A small multi-label image tagger, trained from scratch.
Model: 64-pixel images, arch vit, norm layernorm_no_bias, width 192.
Training: muon at rate 0.025, 8400 steps.
Data: trained on fractals drawn by 1,000 iterated function systems, in grey, 73750 training examples, 7.3 epochs.
Rows from block 6 of a small multi-label image tagger, named by matrix and row number. Rows with one number belong to one neuron. Each number is 500 + 40 x the weight over its row's rms, rounded and kept within 0 to 999. All counts start at 0. Numbers have three digits each. After the name is the row's rms in percent of the matrix's.
After each neuron's rows are labels from the 100 images, of 14976, where the neuron reaches its largest size: "strongest on" is what is common among them. Only what is clearly more common there than usual is listed. The data: fractals drawn by 1,000 iterated function systems, in grey.
# gate: MLP gate (model.blocks.6.mlp.gate.weight, 384x192), inputs 0-95
# fc1: MLP up (model.blocks.6.mlp.fc1.weight, 384x192), inputs 0-95
# fc2: MLP down (model.blocks.6.mlp.fc2.weight, 192x384, transposed), outputs 0-95

gate.313 080:487485504542407473560497487409525517470486560521529458493562507498470468472538419491496490504472535474485511428518444479388567557483597543529517538474524466514576481438530537524554523544496562439433508548526557537497450446506507506476583491477434534598494436447544540505497516529435454523
fc1.313 081:495441527558542476501537469511473593541504546473486561496490553554524598579486489423471535530527469555452530460495478471522458464572473485531499533512443447564526428546454530546560480457493515505541494543527487430470434529617482548498486490558585469478484547519520475507462542497565549527
fc2.313 080:509513515455509551467502549499505523502456528419484556424453520466534521497492442501532489511489578487491561483519538496537542497546503526513445518481421473452490473431591464573487489424496474558506514532512514507520507457516539519462499498469540514479528599473552477514546540507460513420
strongest on: dense

gate.326 134:503457480501552486480489515517502403588472425540520508506518502532515532477503483500470602414459559440499488481524564510538552557484513491490515597521521502474502513501586543467503522446449443531514518528502508490525470445510485524494597533492463447498498487496515522442474518508468508434
fc1.326 131:499513475537498506494517499488562530415495518474439532507506483560483419542548496510433461526625482530519484490472425536535481493458525546476511491436514479580478550500426507488412443507516525418471484496495548502489543520485506507495406444531537490521520495478428440515556475509506501588
fc2.326 135:508493458555501482515451518508473520380478426473556420487467472584506522474506555511559579551519537499476552545540458463492512478442500482504527498512450554437577497473526502493495489483509465460513452458489518473534543497509487446485510551518501473539497490527470518446447544502528510496
strongest on: two maps

gate.202 046:517526501448486456521489507535563492522545413446502486486484470524534490475446530467439526515528528501525542454474464536496534468445533466445487506463435527499506468517480522571443487485481479477575504553478546570475581415482463479559510562477493509479416507475532441528463440544565477549
fc1.202 063:496446451474531533502514422571458532450581543537550511516444479556482457540548494463482509512537476557504469518504388529461466526470549469531550497540447404487468481539476493543536445517484444558442496573486548527520498528512510535546536558501487530563427510494538482563504524494498495580
fc2.202 063:411531484527476484498510469518506523468434539442464496451544591423479532525523484501493513549518420496445525521523511460449550476478509535481467499505453505435432469524509492555517511476585489537481511519540538581512509466467501476551474516479548444507522478490550413448515506466538533559
strongest on: dense

gate.89 136:496509463558516510545522497541567549526527471472503533485527471479499475543601435478395481441505466493454496482554487528455472538519467535496488532529459502622438509541492489510515557480544494506508461500476428460493529412481471511461503470482518497571444501409524473461498518520504538569
fc1.89 144:499474508509557527510517436522518502516552432525484520475532455528499471526618413479458494457523461488528482484541447478495475547537536499496498549502488509625445459579456491554470556487567541496503481499458470496451528499450471524493483505441499549570426479398507437459537534531516504527
fc2.89 152:512516522485486586427506533475447397474531512490525399514586527490514404463455456436475490467478511476497501568480454551577575455457498460525519489462538529412555511585517586532537506534499505509455544525524542484522473551431465491548575534477464434500529567469479562499476471513430485455
strongest on: sparse; two maps; dark on light

gate.169 050:481433460502542520478511500513505590432511473478483553522407514604544550549500484524441557484482512547499478523528474496481521482496524453421496487506519469442497542444498529487474465494472568521522513542491555452509478449548491554463525469422597527514402528389451498551568471486552523502
fc1.169 046:487490475569455464475510471514483470506488460470428554592479557557500440475508474513465527459413583445486503566543503533522456479569541467463470562537581468528508516464536533504463557502487575536509550488426531570489480468471516501523472451551471468564425507467492524532499427478511459453
fc2.169 053:434512479483517443503518472448496490477391516487477461479545600480472500467469493519485550488461525476494521511499472492533551461543442509471458459521486516504445464538523497516547482536546528459496537489456539460468478424500513498468549550519480471546406498475488519539418483471514476510
strongest on: dark on light

gate.203 064:501472441443510531477488459531486481536528521486463518516459523537530525495474525424543490451469578503448475488529529473526575541531508475558571512493483494512471512492512528517476600467514504545529550512453509512551595516523513532457562483429449551493496440505485559517575454510504468458
fc1.203 067:499482534476490500506476486502417517525477544476433483482413534485554477518501547455514566568500586433503463509568501469489521554480434460508578418503537513488476491515440526495488538448487517491509509477490471544452476469529508494477578565525457596472462456488474554494490494420494475468
fc2.203 062:534465459576397497507539488589514492512471443457476484482459460484501466564505382489523491560547508535481517543494510495515459508481509511564449490498548519495457515482457524494469473584519478490475550462486553613567456498465500561432497474541512427512464414503487482513516475511576512471
strongest on: dark on light; dense

gate.217 023:503447413538468500492547491476414538472445485527512426449478546409519476526562537522488458493482533467525497491410512534533531475497532511477503524539506474500502500414487491509528492490530525464531464441455504506510503546531497503464519491507565461556447489485530563435452491514577492532
fc1.217 022:502496475530491549417507534502490607484531485590424495450513485456454542527556460510497451532502483536559478508518579546521533453491478495504501515463555510592480497495521518512474555543541504488562433399549494510461564489447517511483604516470484490441471453498557448462466521471479520510
fc2.217 024:530456514491580478470476488507467532470588490497483469520575497478549492500514469485505429447486427499500489533595536481443474516544544459465505500530514575535538505493540499505487463500440433532475539520572476516566524502422479473572479553540400529507506474578543509412543476515473479506
strongest on: sparse

gate.51 116:494509485521503516551473519543474525433428507484523587524493445488568492425446476507510484544496405502577508505447504499514460534547513492449492507527497454454523557455524461482495518449517503518531510559539485581479446459577479453498572423518552482496494521435486515495535476466518441425
fc1.51 124:504499559513494469446580495439485556547484462535516553514449526510550452537500502597536559537568502586500485541520465511561483522472473473511507465508509461483532518468496443506436448578517500448494544505468440453494486480509500490455507438457494519440493513494517484474468514490575563503
fc2.51 121:512517536457463518520520432509523476416523455484538501434493514491511532527561571614484468520504539546498513492539445544418534496490483528439446501559473541536497597525564415548479515601529460415497475495503548529565465486532512487510541503477538545505476456487487405419501546476561542523
strongest on: sparse

gate.75 093:496517498463478540443495480531500488543454471466479511402491508483533497494499455451543549442442510517477482542546527521491466492517521440407522549629542447482431483463523520560518571513463499528485570485542466504506497528492480462525563452441514475524586512536461483502500450559506473562
fc1.75 079:503444421449471506432462484505547501492527474512471536489476465538526516529503441472474502552501498520486483560469547522517459499548545386473470497563557413517509494486506496512479562480475485568515540479466467458408501544445490462516515452505589501469589492530452498527486505490494519507
fc2.75 089:454434485549517494526423500464503508529551483508508499510570501505447478427450552435514516492457427444496513508489530512520512503489497542480523523504381497491472538534519410537554500529423485485521497554539512467553490478509452529477583505483499560454484481568456431485519522386462448478
strongest on: dark on light; dense

gate.118 076:504524588455503520388469481555537503486540471541448459491512459513503485507576527496549474459553472594526474516544482501537513519420432560502545496486447518517613549558452513456489432449455519502499483471510442528486477477537507558497491521536466497470486495471488516537467451448547500438
fc1.118 081:507490511501486534471508510467529504495475531518512470574392535472414477573578468514494504459543510503455449513543437567529554503468505581528530507491460450403500479503495451447507477464480502488518448488516458498555453564550440531467451521481557545494450530429501513523538502510551458503
fc2.118 079:520578521439507501450612538467472547527479540509518486450516483472415456502498410558466547511505535537436520528572527542485412505461536612480497468455517508520479495526503482406524484542570526491471464473434505584553530499526485529450396498507518514502495551536533572477543499508520501504
strongest on: dense

gate.122 109:499470473524496466455431507469454537432533472557547505518549491504553538507553469482484554540511546474468485504508442488494392543504453527480487542510508503499541548470424484482504517546436497482475449395498571519547501443468460467564557518485510486501508541471518506584566452514520453505
fc1.122 119:511517514512475419533545517489475450558529468422537530458494482535528463466461478476519491451493536474467442425523520463519553509503568507536531445530470551503483475532499543476543536464576545457537531514507433541544499488554542533432397503475472489539525487522406480540497474495465537408
fc2.122 121:537524514598469542492459463520469548537495517499513460525504502452440504572522460509582503478431549477499460507454516464526543536404549522547523510522439484489439464569556532513562541560484510481478460516489457532554505454454517473441511516468455512523547445356442483491480482542514559482
strongest on: sparse

gate.349 105:484485469457581521489482583456504390500512505494492507489524522462462555522522497571437522496530512486492562531496435509455481574494475434482466470515497443536551511608496442472544498462483479484587520556494507463519470553449556515516555502498557498438548558519473515439545484520544518479
fc1.349 107:508464495581523546403448451545496474574532509433523473541471541593535502547563506480529499441518442605517484501495512517444515488498455520508479537523469489521528492504499471518582496452527516537484458478552497539505454431542523525517548502491473496499475509459430500538508517467472509547
fc2.349 106:516539486471465524536596511489529460446489500453485499479527474537539509513513503454570495479437518520579419467487579493552503408464516460537463564463455507533492490552555518544515465526461503519434521496484544453486510449425538537523512454478520459558499527462486536423506489554515549434
strongest on: sparse; two maps

gate.40 119:500525476473483504543513583484529512558490397521493501565473424451555530453480500534435527470532488492473411502448490402486487564487519447556412509492421496524572504514544487528521539540494481517536522493465475505498490528515434506406560531549441514471504535478478431610501472482442507491
fc1.40 124:506532492466491540478498520507445540459446539546537585503524530465506466559491493463502519527514483575404505490545514516491536493457499557469533511551538522469509539545532499512465396539452532436504501537489472560436541485427479501521425429450522480553461505475502551513521599501472460557
fc2.40 118:513507514465466555501481532536501457564493526566473558505484477506517564507484465503584587419479503559489483527536499500545545592489483463533449492556509548529477418449476459463527519520451474442462548494503514535465573509553467506516585460469530500549443503491483480516569507501510462508
strongest on: dark on light; dense

gate.133 103:486521426484484394527507462523441430448489525498546500525553504549550533484509569545608435505492471518416433544517513489452505523505525479522499449522559527557454412528475544498429503541450515542493489475511446540528501498449427464557477459496533498485521445506397553539517466477509498421
fc1.133 119:506530505466549479473580411451509535503396534451516466449525450500504507449511428473556462515459463447452515504556523553461469509486545577452452445496530532581431436535518447477510501482435488440452469464485444526519483508515541532510495554479489463472491508583544466503480494511494499528
fc2.133 120:462484496468435423480456526476455470557511479445484481493490504500474509436506518561497390498510555490471562503479485569472497470441534518478481515562545472564552582485472498543513469420537510471435448446522529518550492524498484428471446473523529552470516559497493592481523480525547479473
strongest on: dense

gate.46 147:498511448512564526558560531546443513492487552511438542559534519484565551493490524476524435497478491478552489488430516510455537414476579521459468519473514490506516428535484500529489494478556472481526475478449393528542512443485455529523489488447482446522550467488493558513439511519439465553
fc1.46 128:504474511546554545520505510434467514515492492501480551527508534514524458542465524524462539428503471516575444513533569487479526491519474541405525505512488500474575467449557517496474486490481614473494455494508442484496545530406482418621497520481492470499523443479480508503449590584496423561
fc2.46 127:537479489535453487454548511502569503541531530527477567514488486494480459514493409488477497529468535545455491483459445437604520564503557445534537415550563402429477434478443514491519505515548452494489531474498575496473489518483460545503489426516525517507491590483520569424505491538527515439
strongest on: dense

gate.272 110:500471566396482495553494497495548484460493518483552502508485420533474453534541417519409502474419493497431445496579505544522530523524479539465516532450476548485524510508551532531577538536450498512471492519498498434519498471524524469486410507475531528481466494413570471575472490372551475529
fc1.272 110:491479499605544599450525468451454549492506505580488479531504528447490442480435568572575468501545498478505495446481505432453502477481502422600514466549474568563453486513497481462435519454549459537483493426514472514473548511482405504468540490505465461534474566477515499490519521588506549551
fc2.272 099:502448469478468558482479486486423536513555531516535540529501458548468504434490488517454547584542530555506501475450499491479506520510476492520434429559495566474459513524465484558512551494553459515484504517384506539485485503462432459488456505501451494482529464396557477463494541455502477480
strongest on: dark on light; dense

gate.57 148:499483476510502468504535451486546493528455480523477508484462624491555519430464493504526494457460601514484642485504496461460479454596473471512502494475509455560463498491477571541465563555507431478488636534550521533458511504605490597520517487519501467468553543474465524503506536508505512565
fc1.57 160:499579474511480514530475462487577504453486568506489484483520546526458515512437536473516447471550574459358468433491557502507550483462508501513522438490503505468550509486509405451492484453440532473512381497480445476529526465480516490516476504520481515578499463526489452465442492540478490509
fc2.57 160:523500497471497544494473542474449551439532483551488632494434463499473574561483501523504537446535531521480492481500523499451477422469480507546541498550370511480584498544415505481531481531531562539518442488496520522470459543533481435501485497537542526471419503575504474495519411513502516504
strongest on: dark on light; two maps; sparse

gate.196 143:505562526499495542489486518474429505519417496505474508539470483589511507446454453510526510521514529467432586489498537509480499496427549411562497533437467550528494456534514504426505447500475499496492537493588466489564506494520554472509470505475489499449514451482458455538467541510523583529
fc1.196 132:498484507517569494457518484499448476470447520478489523523486541412511486546491456527520500446582481532566442497511423525495487519402471489553466559550526507547526514543491450449531519486409474421500538544517582488498486516446379512502567478480478510538474508455524502521531442449446479524
fc2.196 131:442506525508479513515505454431558524526491563487499477481512516528482564575455448542494487583549496517507533485514525429554453435487451542553549540537454444516521561452521472467520531491477518482478415531536476512507508454522450423443501559466446521460531474563444505495414503522455460490
strongest on: dark on light

gate.48 118:503581476575437487521515537531503478510537451497525516492516384500487480416489447555521472502451445510514516538512483563410524509506460516475473410580467491532442548420490522504479510539481539474485453493495396567410475472525509487538532445547525506432531495466502454490524481553514504506
fc1.48 114:500438494504509428484542520465488443454432444411486467479512603481494490487504529452591504531511485412534549476536460534496484447527538515494487463498487541459556524472531529455448547563496491458541494526534542485574465436519406462580467528538504529489561505506520501458519506509539499528
fc2.48 114:547562539560498452503495452483477477504526518453469464512442409474502557427517553492528526491439486466457499468511458541491473532509554517516482475485551466533478493539484559526503525460485462488547520541464519553544474514458474449496517516583501518562493518480559522469481516543562446457
strongest on: dense

gate.175 156:511527514512510486493458580494473581525465461504455482493501485529568458444507478481474559540520484466418512535512607365521515550447529462494512520489532458497487443474439464500556499516502529525550536493500452516576495548534511484522445528466451476515516528477469510587387575510495532470
fc1.175 143:490577493450390505501532425504559423421471519509533488465454549531466511523508492550516496493425508500514494530465417616513533465556518480499489485448541519552544502423532562517476527443473419490473492489487591450408532458479509575540446455521508510506522491530541513487581423490494464557
fc2.175 151:460486438492535603537474514532500511562517464464485485483493548521511506502462526557505527516518517497515538535451518568526510419525505513493560465542554479466568539475559524503476527476551461485470465513570538537526431516413453527510507428487518409536493455526484496468487487412543469509
strongest on: dense

gate.26 006:497541479518474557467546456535496539456509530539489462561515506493574518430514566463532480527463532445434480553527499483465493496490483485498570400438424501556509479533494496506513540368555526526567471473515469468528551456491480526542572503479529459465518499522542540492469499518482437501
fc1.26 007:489534467530492523457523471462537548440477544562466531550506508478607509465476557493487485530429545458399460537511449503482515491515500484501563390446426528511526513517500509506494550413526529511551499463494476481509512457505466526599542513459493452481501482506532566479473498517468447565
fc2.26 011:468539504477501564502532486515504497484497549479410450511436473477488543508515491442476459501478512580473450501490559481531442545490523497496484537463553534433521569463488491492493438625476527577526526512449487582569504510550507561454489527512502530494483473489473396461484531495521564516
strongest on: two maps; sparse

gate.174 145:501506487424474523540441499481527538560538549475527497465473435506540526500580481483499517494525524443620496488520567473490489469465477455522465518521481531535445607500475462529505530397480547466495537529481508507501490534540408459553505478495567454554502459542520554530488412493451555440
fc1.174 129:496464485443522570494462433527524555565534527545451586500494435532556502479469487465491477505578506501584544498513498506488504477558465425497470578459483531530432544511443540516494474459496522523563518519504560516502450517536415525527459478469473517496458486535516525494434461510487508427
fc2.174 134:472455542513511533480532598479467461499431460545493543414469495468552501502445561517438454523450509457501570515503480454441472543548460466451522469560496515489500456457446457500495558516538531487479563541484527532507448473515495584525544478450427480476492472470463507443567516469481494479
strongest on: dark on light

gate.194 119:503506499409475463558554501516592531573459543494529525498487512507572487517549500564526488547489521507470524553437491432475398542421476531513473507560553487514498493467471528445501523468542494483483515439521460560465526510443548527494556490501514501485534511422580491531487493599455487489
fc1.194 111:517503480585420516548473488596546558515481510484426576532394523461536477575548513501502478553420483449503537553419478437534468524507446467497472510476486458413530493517427454527503430521499487508536485466500471554542516513478504471465498468528538530489500482509520498543461484511479455478
fc2.194 119:481430480496437558486517570510464531475464501520486524465497515474502510471463530452464475522460480458487504478450538478499551569462507533578488512524496468466490550539473485582450487539505456566476467539525626509520423543463449517470533495506431542545490425549516516499454480440502480497
strongest on: dark on light; dense

gate.254 130:500509524534547522481501503485499535479506490551435542452419539523534524432548495552516405564504522497567568470442558516537465547543461440504523507517479492499519473525483480581514459499519474512519511500466494449532579497554542523449459441558545470491553529483571444476506527532447460483
fc1.254 136:496536560485507536542531460509398532505462437469484554425448524499541500536483599563419511526517529539490544472485521500467420510508519539469447530593417540497480488499451457485527507547498542551440456402503539498555440466528504484477541512545460504603466482446516555499497473476494503518
fc2.254 129:562506438524467520491449467470396525473539502501493552468495498578470526509493488515494520411436544518526508511534415503390523533462548495553537524499498459574505522476470533524547518448512455503484498416427507534468525501491551510493514476483555435425485549495537474550496467505511509559
strongest on: dark on light

gate.140 066:489418447486458446599515549527491527502554429489519483472481447543490553515489466528493511444456466555491537509485468421566439455563464468459487425569532569537528541539504575571521562507522419549510470539520466416478505458500448506458513574486442475465473498558474483494495491542503418463
fc1.140 080:485507463528378516546434575524461564541512535447492492537494542517502521489566473503516506473511462461533556456467469456555419503437546432486499515535423476492433529579492522534525557482494479466467522440524475514545469518450545520480580497483487457422515479540497502460504453552537509467
fc2.140 074:522506553494446446499495506528451491527492549463465466576488538518561491471506397444433536511500501451544566414508517462545478455471568470498520540472432499430485501426468497545516450456546462496434543457432539488497425496469490472524520504470606540445530508566504519464527490457559486560
strongest on: dense

gate.262 107:492494464534531419448448535515446588599476437505467477520450501540442479472487537474456442506417545523498509506449529507473468386577567415487504496509455500439487458492491577479521512449501554483500503567483486514498496454522485536485461526451449523464576510508412501580462529489476479490
fc1.262 121:497488537472505554501547469453489456452491570511478522477561501427594500514467501493505526588515450439456504473503457513497480518495515490600486543487477477455509540474446448493440424486541446533518532481523495454487530495481456462560477484521489510485515489482570474522564506473500457538
fc2.262 110:521488471499497486531546489447426518505569463508514515478574483540536502515519487455556520541448515544421539523487510571500489458605417532509540434565469465525536492561443471517433455416508546409529507533438465469497448505516491562528476495485499499504498515474476471481491436424387515447
strongest on: sparse

gate.43 032:504484431525488422517455481481511460430504529577467502442516489466485425513480552560422554542490468536461436445543499495539505514437490494487451560601508549471462537469551527498517530550450435483504529539520468559475445576523488507462456487485477483490463515434445508469549445514551491477
fc1.43 036:480502532422466513511548493546549409459473476408528556489551479482553598455542475559534450485504530477485467567500478513524499507544517443479533425486504507481447502514506551501474483461551524541525478526523503399449564443469589500532524422495523464500521461527466502490557528504483485479
fc2.43 035:597445577470529518529471513471484409513514497467538577466549468516520522506554566481553453465484455469464513583499449490433556525526538448443553464439475491513569484538482484476461439469504519497513438493517447442505549506524543486498537492502495512589506395474474516516489561519474558469
strongest on: dark on light; dense

gate.282 147:504469541418536506451441551525526500507508501497531506522538401517542557425529537584466493501523467548478473546441449549499507467570497588548433523519401454550553571421460460525477549499587452442538465497489484520480459525482467500546497473427516515437518500521520562492446522532422502479
fc1.282 124:497529496538532513507506467442512437435471544497518516575487534455460445568466497463504499451434493451470468477618474395534559474434460466499530505466504543460458440510525480471482461513451537557522504540569483498604440476546518542538492520563480482511451527559472482534488598502520503483
fc2.282 139:495480494496538451530547561518482454490430439482467535461576483561443460479583511532468491545509511496529440568504549512507440422556474460541527471522490517468455587473458541496428516514493542500543447503544502486448443537518455560543485518442498502536531452520550503551431456534477520495
strongest on: dark on light; dense

gate.371 025:500538496543447463546557526496511556538444505465522496423495509539579558470514514622483591491517470473467436493414538561499541475489432541474551502436496580462473498533495483523536483502465477481481452480528445534500459521490491436565533539486485496535481510504535459462516511458517500461
fc1.371 023:501465496505552503536525474507482554490488507483418460537502558486502490583499518445485397493540524491543552471535462539589495569476454520532483455493560482483442503482517583519465484479535545534480520539505505497506491443503437565459501520541500560376537460503494549552398598420542531428
fc2.371 024:490497504555514563524510506447503492529526555507510515473606511454512440529503569449521460557502514500525577560502541444491472517450433480497520497493437441538459486458568554471487490495509542437491499542441530508522436442485418517484470533527495537485531439494550542600515524437458491529
strongest on: dark on light; five maps

gate.339 147:496492425462528496430505463566525442428512571534509503487460477526533515576564511510519521470498528433506500502461600527477469494497584532540519485547429439555507488551500473514568556503465493532494427505478457546462452473509499481520553500525487513539459487455481469543571522484438395585
fc1.339 141:491524545464431537489462527525539532513576432535503561574509498525423514415532510506450541538550428459502539437595428472465505490518522498528481451493512493524473558514405496453516467495527559516497546522542544500512476535414554458464452460530436490468498477489508445455476466534463536473
fc2.339 140:481521435517525486455446473461454492497515536474472507496541438519516550482407524462605519532475512543528518504467532583469516488520466576460399509469468486413541522468477486534449492469481530493492446462517494487457459548512518545467507532427470558512525457533514536507505559509568545496
strongest on: sparse